A small self-supervised audio encoder (BEST-RQ), trained from scratch: 17600 steps, 57.7 epochs.
Rows from block 4 of a small self-supervised audio encoder (BEST-RQ), named by matrix and row number. Rows with one number belong to one neuron. Each number is 500 + 40 x the weight over its row's rms, rounded and kept within 0 to 999. All counts start at 0. Numbers have three digits each.
Before each neuron's rows are labels from the 100 clips, of 14976, where the neuron reaches its highest value: "strongest on" is what is common among them; "loudest band" is the band of the loudest frequency at the time of the peak. Only what is clearly more common there than usual is listed. The data: simulated sounds of rotating machines with and without faults. In brackets: how many of the 100, against the usual share in percent.
# fc1: first MLP up (model.blocks.4.ff1.fc1.weight, 512x128), inputs 0-63
# fc2: first MLP down (model.blocks.4.ff1.fc2.weight, 128x512, transposed), outputs 0-63

strongest on: speed: fast (66 vs 33.1); turbine (46 vs 12.5)
loudest band: 2000 to 4000 Hz (29 vs 9.6)
fc1.483:508493481481490528443559538487510472512428494480475530487594510488504479521496495487506566577501472467479527471486401526481446510566516505475517472502445547504445540498470521497506472529526496
fc2.483:517499455529569516452480547474505537487482527501487524527532491487460558432501508475434588479529429488494508540581461543442495478542446527539533485525473435543559525472547529552497517497490470

strongest on: bearing knock (34 vs 13.8); conveyor (32 vs 12.5)
loudest band: 2000 to 4000 Hz (30 vs 9.6)
fc1.135:534533526455462561437572519444496507487535499466483552519497482518451513579533548504540513543512475516513487543555523465564467471530469584540470541530542487543468512440456485501551489461506559
fc2.135:492480502476499486548360446521553498518499476504467514509519487515522491530499486505565517448487521553516491450510454561471488507475505576500508555510556546551498475517460490518613485485513542

strongest on: turbine (75 vs 12.5); text has "speed" (73 vs 42.3); speed: medium (70 vs 33)
loudest band: 2000 to 4000 Hz (31 vs 9.6)
fc1.84:496509536531520534476471468507490498464516504525586532447550480465510501509473485396557524535568493489526426498522481497497416454515523491483516615489463532497518445483474546476458476544451505
fc2.84:485454529514513545498508453514496511487446547456521471520467477464488498428514532518490538496521513461504453508516487494435488514469503504509576502476555480509517472497480474538518465452507491

strongest on: slowing down (64 vs 33.5); turbine (39 vs 12.5)
loudest band: 1000 to 2000 Hz (35 vs 13.2)
fc1.204:495480445440490443516489452489450468501495455487433536522542517512546480643465447521589530542480474497499469472545482457511502472508563496514482550489480508495492495475506491496539542502510500
fc2.204:448513565450485434543521464454504502524547486464602440483476528503549494553448520470484549437482528511528514528545495522558507517505498444440464478536510503457554562486511488433501449481502384

strongest on: slowing down (70 vs 33.5); turbine (43 vs 12.5)
loudest band: 4000 to 8000 Hz (28 vs 4.3)
fc1.115:528508494506493508419558554530514452546439452457525484482547571473480472526536490465477530565558488475492501530528411524498474476578521529461464493453435518509494495477539464433510449553513532
fc2.115:529545520538558497449502499536452526434501494530478548467494470500441531507494455475496535509530426458485512459530488479477489506512493489534518502477484564495603486471524390528581554443561409

strongest on: conveyor (45 vs 12.5); bearing knock (35 vs 13.8); grinding (35 vs 14.2)
loudest band: 2000 to 4000 Hz (32 vs 9.6)
fc1.338:551535579473445508447466497471467404455546482462482489503504513526531507489438525478507546547511511595489487526499562568544462493534563542525484503511413480451426476473542458532496503481495540
fc2.338:523525473524491477497493439510469528466485516420506528490488506450500498523484513463494537510547495556517509468497432467508491540506575494517572536448479521596535513448495508494462525457485557

strongest on: speed: fast (63 vs 33.1); gearbox (34 vs 12.5)
loudest band: 500 to 1000 Hz (36 vs 12.5)
fc1.76:496589511446462484451569474505459487504541467484534542422500556498544394520514556496492475508549410531518482504505585431433535507443534523514448466489487483518445520557541529474492493449518494
fc2.76:409486498537436458437549522479506529471524456543485488577541579484482572445524498481523501462475563566537439510523464456414448472473471537535464488504506488447561449518539553513488498507510526

strongest on: text has "speed" (71 vs 42.3); speed: medium (67 vs 33); turbine (64 vs 12.5)
loudest band: 2000 to 4000 Hz (29 vs 9.6)
fc1.239:544480457460494524493512504524471441496499471423608557429478445494517477518464537449573532579503440460506521563491444574514436508500519495498485609480450506489464529446556534526524446503559486
fc2.239:519456516511468474486507493477489498488447483498569547522552517507591487497508466581524489478545531485412515494554539557502479533444438501510522453569584472531466459494483518385450564471544487

strongest on: text has "room" (60 vs 35.5); text has "reverberant" (60 vs 35.6); turbine (47 vs 12.5)
loudest band: 2000 to 4000 Hz (28 vs 9.6)
fc1.463:518567575519524512459477501507428424445529479460522546452517514591550525523451486459572526534556506465441422520484455483519510467537499509565496507460405448508546511554510460467492522547442456
fc2.463:459433509567482546502569447519467534487637517516425527543509489455504407440516551534477457465501532454419485555582548501528514486467477492522495495575509429558478526481469478440521468458423523

strongest on: turbine (63 vs 12.5)
loudest band: 250 to 500 Hz (30 vs 10.6)
fc1.403:533474588540407607441508513574526513484489457506566544499496565530478513484485520414484543472508443426520489460519404428494457501577508528484466538495470466520458467495534493472514458565439534
fc2.403:446583483509447458519517498451493467539516512563522461433535506476541480483402516474510551478441458471548538535436500563497461481447501502500435492507507570460472568527470492594526505372547470

strongest on: speeding up (62 vs 33.6); muffled (low-pass) (51 vs 12); turbine (41 vs 12.5)
loudest band: 500 to 1000 Hz (32 vs 12.5)
fc1.72:536597517451532602442574567458447468460515534510469474495556511473522450527482531449537560506489490534495432509505466516593520503515490500517510546502471506484507487524476476470530517483515572
fc2.72:483587486452419583490460435489499495506536504482574458535504552520530480520442454503522492449410507485470468549452542475501565495516521466511485499506539502458564459544458408525491534536512419

strongest on: slowing down (61 vs 33.5); turbine (56 vs 12.5)
loudest band: 2000 to 4000 Hz (25 vs 9.6)
fc1.445:473528468474519531472544485480479421499499467502449520503570561485525431527473470540487485514521476503552547468518525504472461451477511533504432496472421527492501511510501476503517497476546544
fc2.445:528530472523441468537486498504490492487530570546477548487521446462521467514512488591415484492471447514478477498419466552476540493560507570483539482476476533560509561463496488540481554528448478

strongest on: conveyor (76 vs 12.5); speed: slow (75 vs 33.9)
loudest band: 1000 to 2000 Hz (56 vs 13.2)
fc1.66:464600554467465557470543517493443482473529505485485446514493509460575422506445505523513494526533450554523518494524564442506477581457520525451440490556454501387462494513530489503552514485524587
fc2.66:444491486459558492441510527505398549576585521475459453518490506511466470430632498475499555568518468523482469499473461557479512491552520532501586520494529433484446540493466536469479530529499527

strongest on: speeding up (60 vs 33.6); gearbox (50 vs 12.5)
loudest band: 250 to 500 Hz (43 vs 10.6)
fc1.151:467555522483439586485537533524506486496455497444531495489595582499458476574524475486563547487504442495476521460472430495494541543565488508497457484512502490484466464555497529532543543548497549
fc2.151:510464548557556504487422447600561528548491457436547485471424526417407486566519556511505508491550522470524531518480476553493462515505477482499519501487578522553509529519484528425482445540489450

strongest on: gearbox (61 vs 12.5); clipping (30 vs 7.8); text has "clipped" (30 vs 7.8)
loudest band: 500 to 1000 Hz (43 vs 12.5)
fc1.273:458482529469498587454487481518494462511541554491498492535538500525494448492533534445484557435517462488544488489568471518502545496517564557575494534503467476528411500430492508531554488475489578
fc2.273:420565501468542525510479452425571405535477502490477497501547471524526515505503476471493537515530581540491501435494496480482522605540465497453452518565584441478414509529543460544467521532494541

strongest on: clipping (39 vs 7.8); text has "clipped" (38 vs 7.8)
loudest band: 500 to 1000 Hz (34 vs 12.5)
fc1.95:485479537451546490500520466479524514509491420488539496450452515534500457562575551418517503509542470521476558518486499411567570559486526489477483513486519517479477517595433560436500467484546502
fc2.95:406492477584548437490538547557460495520489420480430435533495537487521523506578487566524528505490542581446452520560497456494506544481494426586501509520501462468473515459468550496510503547462478

strongest on: state: normal (71 vs 45.2); text has "fault" (71 vs 45.2); gearbox (51 vs 12.5)
loudest band: 250 to 500 Hz (32 vs 10.6)
fc1.253:455546520455490537455559543531461438512553510466475476531526501464514439503498490473511524527515520514566483431532535487486525471509554604492494484511476411408375511524498495519530560511411560
fc2.253:489542442548519519478453492481461513518435530483471449547553508514539516470478479513597532521497484543530505464497615493510503522511496532536480484439565463520464495527486496484479470457518534

strongest on: quiet level (73 vs 29.1); speeding up (71 vs 33.6); conveyor (65 vs 12.5)
loudest band: 1000 to 2000 Hz (58 vs 13.2)
fc1.96:464526509542436521451440474491468471460510491495527545500521579509465477512459471480486473528538411567514486509504509592604503499500566516474488547537476523490439436452470441463526543525489575
fc2.96:513560507518435521508500616482515511439483520500517536457459526474526500472500534600466453569454466510514519424509524527518520533508538520476459476506446498466516541465481510465565499517519448

strongest on: bearing knock (54 vs 13.8); conveyor (37 vs 12.5); machine: electric motor (30 vs 12.3)
loudest band: 4000 to 8000 Hz (39 vs 4.3)
fc1.7:473558519475451474515524482535411508512539442568521530492524553553471489480509538398466565525467449515486462541469455541478415472556547472533499529476436386482515471521468438491583460548513507
fc2.7:429437478412541490500565455519479543409500523499489560538492505564471529571461462454489511517516495458518515431524493426491580500507479473513486494594504501473555484526488497515534551449474506

strongest on: gearbox (47 vs 12.5); turbine (43 vs 12.5)
loudest band: 250 to 500 Hz (39 vs 10.6)
fc1.250:483458520539470537494432481572504503462568446468565524458511497492448521541534533397547529512539456458475510483600499535480416499515486482488501529421459506485514472527490487464517444583515483
fc2.250:452556471461510451484511506432451447428524528560500505508483456457499473537468533497496514512521533499455519523471575476486519518460520487495479502543525523504551450470401494588569484403523546

strongest on: state: faulty (94 vs 54.8); rattle (48 vs 13.7); grinding (43 vs 14.2); conveyor (36 vs 12.5)
loudest band: 1000 to 2000 Hz (53 vs 13.2)
fc1.491:524565522463450554496508552539527475481532459522525497486586554533510532512489463533495509504498531533487512456496395529410513492531510476547432488522499494472510536483555545611574526470523522
fc2.491:553488515477536511488481511545442422435511468484409535532525505535517587480469387451521438484546470590547507468436540501597492483477477455529537462443483507556486537546531456453463596522505490

strongest on: gearbox (58 vs 12.5); electric motor (40 vs 12.3)
loudest band: 500 to 1000 Hz (39 vs 12.5)
fc1.490:471564507451426537516527445572506445521560540490518492503545494554564409569485487544492519480559439477501486536478561433486531471465504540469490528528491447420463536500511465492565553581482573
fc2.490:487533546492534511471478513466494542507515520527438534545506471558446508458523547503529492533480487449487477455538417567507455524544512533495419515587541476502510479492445544503523491520535518

strongest on: pump (49 vs 12.2); conveyor (38 vs 12.5); muffled (low-pass) (32 vs 12)
loudest band: 500 to 1000 Hz (33 vs 12.5)
fc1.22:510568511468516543499535524473478407489634490405555505467501469503518465477440510521543538517552439538469503537546499516606483502504548522511503511536440442434495536473549449480498504524529515
fc2.22:459483519530553512500464455486471464544538471499478452502580546468499491435522485453486583504517468470513456535539478451504521458555496513531515547566540549536532479524462497440522492511469567

strongest on: text has "room" (61 vs 35.5); text has "reverberant" (61 vs 35.6); conveyor (37 vs 12.5); clipping (29 vs 7.8)
loudest band: 250 to 500 Hz (32 vs 10.6)
fc1.433:485550511509491577538515441571482510532569470544502517461573537502500455576495516517484448460496481507485457575495505472472477515487499487547488593549480484517434483468514450495501452486503494
fc2.433:473521469517498544518470477475416481441508472490477543492531582583519442545542467489491447484453568534528503494521462478458619500522461522539551501465451513471529467532471466483493498475494536

strongest on: muffled (low-pass) (63 vs 12); conveyor (34 vs 12.5)
loudest band: 250 to 500 Hz (37 vs 10.6)
fc1.35:513481511508488559466551526542428509472476489485566440449454509534541490522516437482526478444532428486494523506608436493573531521514514595508426574454460432534537470586502439491506481519455529
fc2.35:487438431530513495519544465522511460505453462457479520517592527486531500486452438459521519539451547544502516530531558499516479491537512531480493479545495482495504485478542573534524525438403560

strongest on: gearbox (50 vs 12.5); electric motor (47 vs 12.3)
loudest band: 1000 to 2000 Hz (39 vs 13.2)
fc1.283:495492552587571620520525566489536512451475502520455502463512508482578484527536531488469542479521489478500487494480450516531463491542514553500501589512490456517459455588482480487467519473415479
fc2.283:442502465490454446519530477488503555555516516532487467462509516448460482486537442460455471542540451454519473509497479553518503486463512464511529442483463455450498477487599505542511493473446469

strongest on: slowing down (63 vs 33.5); turbine (61 vs 12.5)
loudest band: 2000 to 4000 Hz (38 vs 9.6)
fc1.432:503552502480526585449519599524542536469541548521496490537498518516475443573499467424528501519503461486486511484519505476545511513552549557464545518495454475529519499526451522505522486478400538
fc2.432:522540565475513462513475522531487521505517517473536459549486488492445458560487536532505508468443479508482518450451535475437499507503543446493464463454506559504482451466514546432554436549469478

strongest on: gearbox (51 vs 12.5); electric motor (36 vs 12.3)
loudest band: 500 to 1000 Hz (39 vs 12.5)
fc1.282:535573468475489451455431429567509427490485525464498473483456489539568494540454381527576414479527462512509525524497558469489499517496561486542469525499491540438590464516519469482505535483478534
fc2.282:468513538572571502483483501546447539560452522450486501497532490514481503398436523447462488509534454487502508518502505561527430535503482551485536465518552470511468555519458484478420513514502516

strongest on: compressor (47 vs 12.6); gearbox (41 vs 12.5)
loudest band: 250 to 500 Hz (34 vs 10.6)
fc1.191:471529447506495499443479458560482518511471437438552503481492477516495515532532517491536493499517395491503511521561477457523541559538541467533427479384443504486549502475533559511500482520523507
fc2.191:481513420503479506445508596529499485472474527535481509492417488510560441499449484512468494589430520519499491507556505492513529483444492445505523537491525528525550543493461407611460525458506455

strongest on: slowing down (64 vs 33.5); gearbox (35 vs 12.5)
loudest band: 500 to 1000 Hz (46 vs 12.5)
fc1.254:508520598476473510447571487548479522521517458480534476511492489586511458604541519485538474526479451542504532513481562515462533541538521580482532473486530444446460463451463490448609469473494545
fc2.254:418486485521489411446405542457471458480517528562505463533536435552497569522541546511491555458572445498468480432509490522444551488479465479499481526425512497467516520486509545486527455481473471

strongest on: thin (high-pass) (52 vs 12.3); turbine (39 vs 12.5); gearbox (31 vs 12.5)
loudest band: 1000 to 2000 Hz (33 vs 13.2)
fc1.159:540514507514544558509559520503523504447477478479513561488543584463470458571478527406510572476532466547493449428489535508479454494534608527493528609470459475507424489471498482550566444497498570
fc2.159:549465473509500526467474533413505423549436493463487509571455546482509470484506495597512494494458579489518466574522497540388456473502475502481563439561513481549516447474514546510489517534483480

strongest on: quiet level (66 vs 29.1); turbine (47 vs 12.5)
loudest band: 500 to 1000 Hz (50 vs 12.5)
fc1.92:488515463548383495543457477457505500541529505528494552504533549429529459543507464445561481469503398483591477492505550516466522519534545538469511502475494455404477508498579518485522542540411510
fc2.92:484568500534555506528492512443412538581486506479545484527502489504486509533529560513530518476410497496507550516539489551495517534459513509511541558609543461458546476525518549469488529469489440

strongest on: reverberation (77 vs 35.6); text has "room" (77 vs 35.5); text has "reverberant" (77 vs 35.6); muffled (low-pass) (56 vs 12)
loudest band: 1000 to 2000 Hz (35 vs 13.2)
fc1.461:568501487532529515491517431496498458489514441457535501467482475531513447554425527449566494544559515499491529511585528504559490469506506556505487532424456531461517504509432441573573613488564565
fc2.461:519405539516522501504512509519450481513499446448422455496492408501536517458547545618436459433487542469488490485529442524518494499543529533505576498518525525543499552480458459470488470565475528

strongest on: speeding up (60 vs 33.6); gearbox (36 vs 12.5)
loudest band: 250 to 500 Hz (27 vs 10.6)
fc1.167:412498523458575512525476513483501411503529476519500504496613528490483503529488475488523516510486487494513468499542552492434510504506516541490461528427469455486537452484542533508529503524478501
fc2.167:456508474526467490516480436496508499494416533497500554469435449475563466573459498536586492424436470475508483501479562432520464534505550443516538505506538506582583478500464486507441450507527452

strongest on: speed change: speeding up (72 vs 33.6); conveyor (52 vs 12.5); air leak (52 vs 13.5)
loudest band: 1000 to 2000 Hz (35 vs 13.2)
fc1.94:497468456598493471506490415552410419440475440468550529438534479523483424493548487394549483529523461559495565517519456492561472532538557535484521568472500518542445442534514446428473503595434567
fc2.94:444486466477458477511477539428441508536462500509470486536498513548500532485471487522532509482452545544524522531528530548451516448468510533501458502600568479433516492501513524443574493520557486

strongest on: speed: fast (93 vs 33.1); pump (71 vs 12.2)
loudest band: 250 to 500 Hz (37 vs 10.6)
fc1.389:482550489486510555498530577494475506472482504521488490464491484563497401548547512466538483522583469550501532454456508462504512488502533525568398487482482448456499510524507514512514552490476561
fc2.389:429492506551483563452528499585442552420468507516507539524555472544499492465574446493522444490485527489558523443512446517489477466477493513536455533533433482535541501509464445462502471508507539

strongest on: electric motor (49 vs 12.3); gearbox (41 vs 12.5)
loudest band: 1000 to 2000 Hz (32 vs 13.2)
fc1.127:543467539531541513508542522451528471523517491442445494462504532510621481573577458434549465488503458530519500502549472497533508532520491469538478508571492461430431471524481517454512514473469463
fc2.127:527505480576513483472544475456460548507505470579483504476508428481492513485455494531450497510516430457447515519474447587512511514489473439523525526558470473539509518565482521462477530554536441

strongest on: turbine (42 vs 12.5); gearbox (41 vs 12.5)
loudest band: 250 to 500 Hz (42 vs 10.6)
fc1.475:504590487475493499481574587468466423488501480522462541512544525430461476538488542523512541562471493502486461482490566542437487509509495575524474545462475524522451494521479459625525527445505547
fc2.475:552455436408488513508483490518549464540483531608491429565583515520458483428541487466575559519481559525466455540511560544508504562527520501537480442418541464415446513526482510456430516511451512

strongest on: speeding up (60 vs 33.6)
loudest band: 1000 to 2000 Hz (31 vs 13.2)
fc1.365:505502550494495493511490567485469460460462490544522552481536436500455511483523484521502509610533500507551544473452464503463532530509502445438487556532529504516495497478462512501503549482481516
fc2.365:487472468494527490514460512473535450532522518452471532504498509372549512416536541460465497493528482475497486556497498535503466520523481572536499462477565466506549540519503589473495514521406449

strongest on: state: faulty (86 vs 54.8); compressor (47 vs 12.6); bearing knock (44 vs 13.8)
loudest band: 2000 to 4000 Hz (37 vs 9.6)
fc1.342:543533485468453532462509490525504466481497498513515501469472547475527488519473537531521424495480478549466425527575473505512548553576509526567418549529468550485509426492592501610484499548514603
fc2.342:461519535518488509432449512522545493543522543536525484456413437441506521448455464521494542463548395509509449460502518498486522470518477445517477487509491489543506440454576465500538462505470522

strongest on: air leak (44 vs 13.5); gearbox (40 vs 12.5)
loudest band: 250 to 500 Hz (38 vs 10.6)
fc1.436:540518501545507557513504528506445442510510512527494499492533492461488507489482414398529530463516466457502468456490527517470502489626505527525453498505531435464465458561493496537493507525465539
fc2.436:444479550548572450456485446493451538472426519490448509507503499487477517452527479478464544475518484542437505483397491514475568554510445498450550519550556473503538428520524488482425510550533522

strongest on: speed: slow (86 vs 33.9); conveyor (80 vs 12.5)
loudest band: 250 to 500 Hz (28 vs 10.6)
fc1.464:454523488507512526495542488512552450523591525466494433509526503477574408529498482512474470444480469492490543522599544417469534496483537570496481544435496464495466512522531453516484457484529549
fc2.464:521497453479469447495561488521457535572473490518479482525468452471448530429489507493474589503496443452519511523374454544470472548524520481462397538577561474519514456458525515517490501526523484

strongest on: turbine (66 vs 12.5); slowing down (63 vs 33.5)
loudest band: 4000 to 8000 Hz (30 vs 4.3)
fc1.380:562480510450473466503441439508536454482480502485460468480564522529523419514440451472573468556491495478487465507513527507562523505507536513484453506482474500440487499462538509514486522587512488
fc2.380:469454518516463533509438534493473497483495477420511489555494565552531521452463496516578514476452437574576432549480507516460437507462531498494509484532503493426490568492465476482467552596504510

strongest on: conveyor (82 vs 12.5)
loudest band: 1000 to 2000 Hz (44 vs 13.2)
fc1.41:533543493560525544489494492531477413515445509530457493450553470476522437544508560445474481499495511513476517440560478380534450516510472600465451570529524478486447450516538558438501469527469546
fc2.41:471452533479505504492514506450489542555556507510475486506449469529535572462476549503477559545514510421507491545423571522560481496599466482518568398441512474521490501520521531563455571455490437

strongest on: electric motor (42 vs 12.3); gearbox (34 vs 12.5)
loudest band: 500 to 1000 Hz (31 vs 12.5)
fc1.237:577444539543483525503583497447524497490445502486509487507500527539543499502536478438549531464456415569488480508572406435541501515584516555484483595562494445497460469504556511485495505498499477
fc2.237:444503506509566602497460444537545535427511487514509531487523426526469487496401493495497486516467495515558510472549592511493467428532440419456511455501475555502509484522434482500528520483497559

strongest on: speed: fast (74 vs 33.1); muffled (low-pass) (48 vs 12); pump (40 vs 12.2)
loudest band: 250 to 500 Hz (42 vs 10.6)
fc1.215:484549460510525556526509478561447488527450507499506512443525513591508543464539436496482496475537427505455516496544481441549480492565529530582483468480460429475474478519532474481487490486488589
fc2.215:490504527494498478499518471572460581497507420484525587442468524465514511517580543493479492524547506436585529496440424485462485589495467490474521459581541525555570476493571524516496457500572454

strongest on: speed: slow (74 vs 33.9); conveyor (58 vs 12.5)
loudest band: 1000 to 2000 Hz (48 vs 13.2)
fc1.341:524538576528499490508564536480460394438544485469520497444531511497504534553473542450508539505525428505469464491521502546497528481513500565572429563459499483434415528573530459522498541471511489
fc2.341:528512529550472471573447464504564567540494499483427457493495525457451561516520547541495442458476500515460467517480486540503500577495487519551482453458515461479429448490556509514511500526445439

strongest on: pump (83 vs 12.2); speed: fast (65 vs 33.1)
loudest band: 500 to 1000 Hz (32 vs 12.5)
fc1.67:488550585542460498489463535435490493496444478419469494416499468541508513594516515509545538594564438511505500502504515518462517574492500554549452527481445389517493516457544494506542540505523488
fc2.67:552427525495547472450466567516482508589502462518455522493471398572454577475506549464474527541489503481435538515509573554548501543519446490505495496439510517522506452491530522538484509440474438

strongest on: speeding up (66 vs 33.6); gearbox (63 vs 12.5)
loudest band: 500 to 1000 Hz (34 vs 12.5)
fc1.345:531519498539439491408463509524476478520501551423567556456524483528537468522510495505500503507496492476487518562504485574440492526477465591537465609542497489510400508374431455464545441457546533
fc2.345:472452488491588525461521541484500536538420504511433484550471524504514541506464559545460485491503487508500455445538530564452541582520435554451459480509549468537517450502497565549472490505456485

strongest on: gearbox (43 vs 12.5)
loudest band: 1000 to 2000 Hz (44 vs 13.2)
fc1.183:481499522469516517462513470464554533509573497490492453536532601522533489499503508445554488456514447554555410523514516468517557466479477568514422533504500492506432538521544529479580470431474524
fc2.183:538539482493421400494543569464525493525489506457483486530524477439548523435508488545529483515488491434496470611549468573482461538525446532510539454532520530494534568483490528485588468542487515

strongest on: fan (34 vs 12.6)
loudest band: 250 to 500 Hz (38 vs 10.6); 500 to 1000 Hz (37 vs 12.5)
fc1.73:500485512568552519468514555574460459489458464484547503469507506517505479555555498434472460515530493496518525506488416487480525536597463537560520503498503461486502437528453479550481480537504521
fc2.73:495476505515515502572523463419509465511576447516435490486448555454509460588477494493474490480432496528469526491467554456457520435407475476517525475502460540455471521585465509526540480549573492

strongest on: speed: fast (64 vs 33.1); turbine (45 vs 12.5); electric motor (29 vs 12.3)
loudest band: 2000 to 4000 Hz (40 vs 9.6)
fc1.206:525545486476489594404555548534526515489530501466509531507521480546483452484523550387479567483502472472502473500580463479525427581501514511544510499458517506462516474525497512428542511486491542
fc2.206:462519542439505450522481437474492485499507496533567451475558506426497482477502469533543527457521531483475495548420510487439542501408556488516517474505476476452509508510468463559549504569500411

strongest on: electric motor (63 vs 12.3)
loudest band: 1000 to 2000 Hz (35 vs 13.2)
fc1.381:530508566539417527455470450472560514486454492534563505484516507498503390528518546493472595469492520487450530515549448542497488509526631542451469559445478495513474469463463446502578501531456514
fc2.381:458496504478517517572457450465544462512489520478504491520534522500558466507529535545457516497548498543644559473482434504520531547465518535435462516497512475522475525470457466636508458496511524

strongest on: turbine (53 vs 12.5); electric motor (42 vs 12.3)
loudest band: 1000 to 2000 Hz (35 vs 13.2)
fc1.180:477587518485456538459551516488547506462535469465572494517579525519535473604489524499527545501485480478519479501494511531534435465557504533484477542478476543484475518521490503459565550516514531
fc2.180:496474475541467468566494502499565488502485476451480538547553515535523468467537439470496484521454579604435491531427458533442521461509480535524520464503503504532531582478587522559483524507412537

strongest on: turbine (64 vs 12.5)
loudest band: 2000 to 4000 Hz (30 vs 9.6)
fc1.393:527481538453434587510488489487488456483474457430466456476563540510474457525481425483555505466452449493501552443553430540455491501514568478470435512521476517426528519466532436525555478534513515
fc2.393:492513467526423539481530525540448505485567392467489561459526447550478425480499486505504547513546452557535551460502567516484469436563456541486446516507471496553527486535438476518476596511482510

strongest on: slowing down (69 vs 33.5); electric motor (44 vs 12.3)
loudest band: 1000 to 2000 Hz (31 vs 13.2)
fc1.71:438442534519491553467495463540572483498507453516517445534538554488467471525556511441465482482505457537488525473534484482506523476500458500477502545421524519556472458570457474486495452506529535
fc2.71:478514496514453464486526552489475470593463502498474497487542487484475535499518498490509484554472436496460491572445460532500492498450472499472499512578495578393455525484468489510524501461462472

strongest on: turbine (60 vs 12.5)
loudest band: 500 to 1000 Hz (30 vs 12.5)
fc1.400:549476508477526568489545514527491409497449520467490540560549521478492465508512532446528488549496505461507505552488435474487504506549501467554534596537514466522449491548502494582461527521502579
fc2.400:498509499505515521499530546501494500546492501499471501540486541498504465563505449547490472439518480556479500449482553497441471477527487576487469395550517545448480517505392471454489467484482549

strongest on: clipping (35 vs 7.8); text has "clipped" (34 vs 7.8); fan (31 vs 12.6)
loudest band: 500 to 1000 Hz (31 vs 12.5)
fc1.429:558542511524472520477474503543465493511514522495457480430569527485588459567519509438499532452532532522551487423499526516544498554522525508542453480455456414415397519530458455466508539513504536
fc2.429:460468491489486506482487473501481479533514495493449540483466508508422516542569528548534474528483521545525534576479429452512479487493473405499565511564458495501523481493497430548512470519523431

strongest on: gearbox (64 vs 12.5)
loudest band: 500 to 1000 Hz (36 vs 12.5); 1000 to 2000 Hz (34 vs 13.2)
fc1.296:466493547554509513469532539515533421463573531476565497504532562559442401497485493485499523528505551538526507458516464571518457588503509571513459524506496418483476423477506420536467540564509519
fc2.296:449539545526430513553482519446524550458552571483487504507540461563513458462516408480477430541458444546483512565482492479503510470536486497525551438517520450414486523521520540527513454512484462

strongest on: electric motor (49 vs 12.3)
loudest band: 2000 to 4000 Hz (28 vs 9.6)
fc1.479:529468529469467517458540593500513420491494515500510503478538503464469484520469491496508455559493529486505536470540441555475488480491488556486436562543449477503441497498451487557473485495565541
fc2.479:497493499497491518527509432423462531566529450509440479580567550521522460522439458567523489476490540423513444558418507461463479510479467573503510461568529556499483482568433498452529534497479445

strongest on: state: faulty (99 vs 54.8); rattle (60 vs 13.7); turbine (37 vs 12.5); bearing knock (33 vs 13.8)
loudest band: 1000 to 2000 Hz (35 vs 13.2)
fc1.65:562500498456464517540545559591575506496501482482550529426526551457513503490567459478504561492576449530563546394537441504495545485457529468468423512448460462547497400543524493480519498497499524
fc2.65:478556563515509520465527440465398564506524506583520489551481515482466542450555505444477447414501478458448504513467492484470457495474436500441482488545581498452501526544498586474456559492547533

strongest on: thin (high-pass) (49 vs 12.3); turbine (40 vs 12.5)
loudest band: 2000 to 4000 Hz (28 vs 9.6)
fc1.482:514536592516549498465567488480494424477536492484477475491500513505481525503466493450604517568561499516559501438475476471448466462470576579488530487435472501452527560543454509458481502516494481
fc2.482:471517506557547500482468458504522556529473419597505532511442567453457505475463474490520541528430476524544498508456508560507472516518498554433521530504537512515531432507497493486548462472427467

strongest on: electric motor (49 vs 12.3); muffled (low-pass) (39 vs 12)
loudest band: 1000 to 2000 Hz (37 vs 13.2)
fc1.443:542595518505481472479455576532491501493506507451506509420502553549530546567496480441509468520482480459437482513492452471534443549538515475481523524522481482426462457545473424483432491495562461
fc2.443:460579428437478451550478408557567481533498478508519499560470486500554495466519503495470503471450478511458501425423507476535542491482526461484529468559555542444520502521508573511454512516445510

strongest on: electric motor (45 vs 12.3); conveyor (36 vs 12.5)
loudest band: 1000 to 2000 Hz (34 vs 13.2)
fc1.496:545504422480543515437491439514504511448541465515575532508522462507473513588561487491494548432513452540460522518455473496465561446552560568535530513511482486481412488507481527514555554515507502
fc2.496:595506474561488541533470509477499537531468511492488506501418478541481552527473529520549482513555506479536493570422464564458516471520509430522533500555423505450497542483449422513420478471517437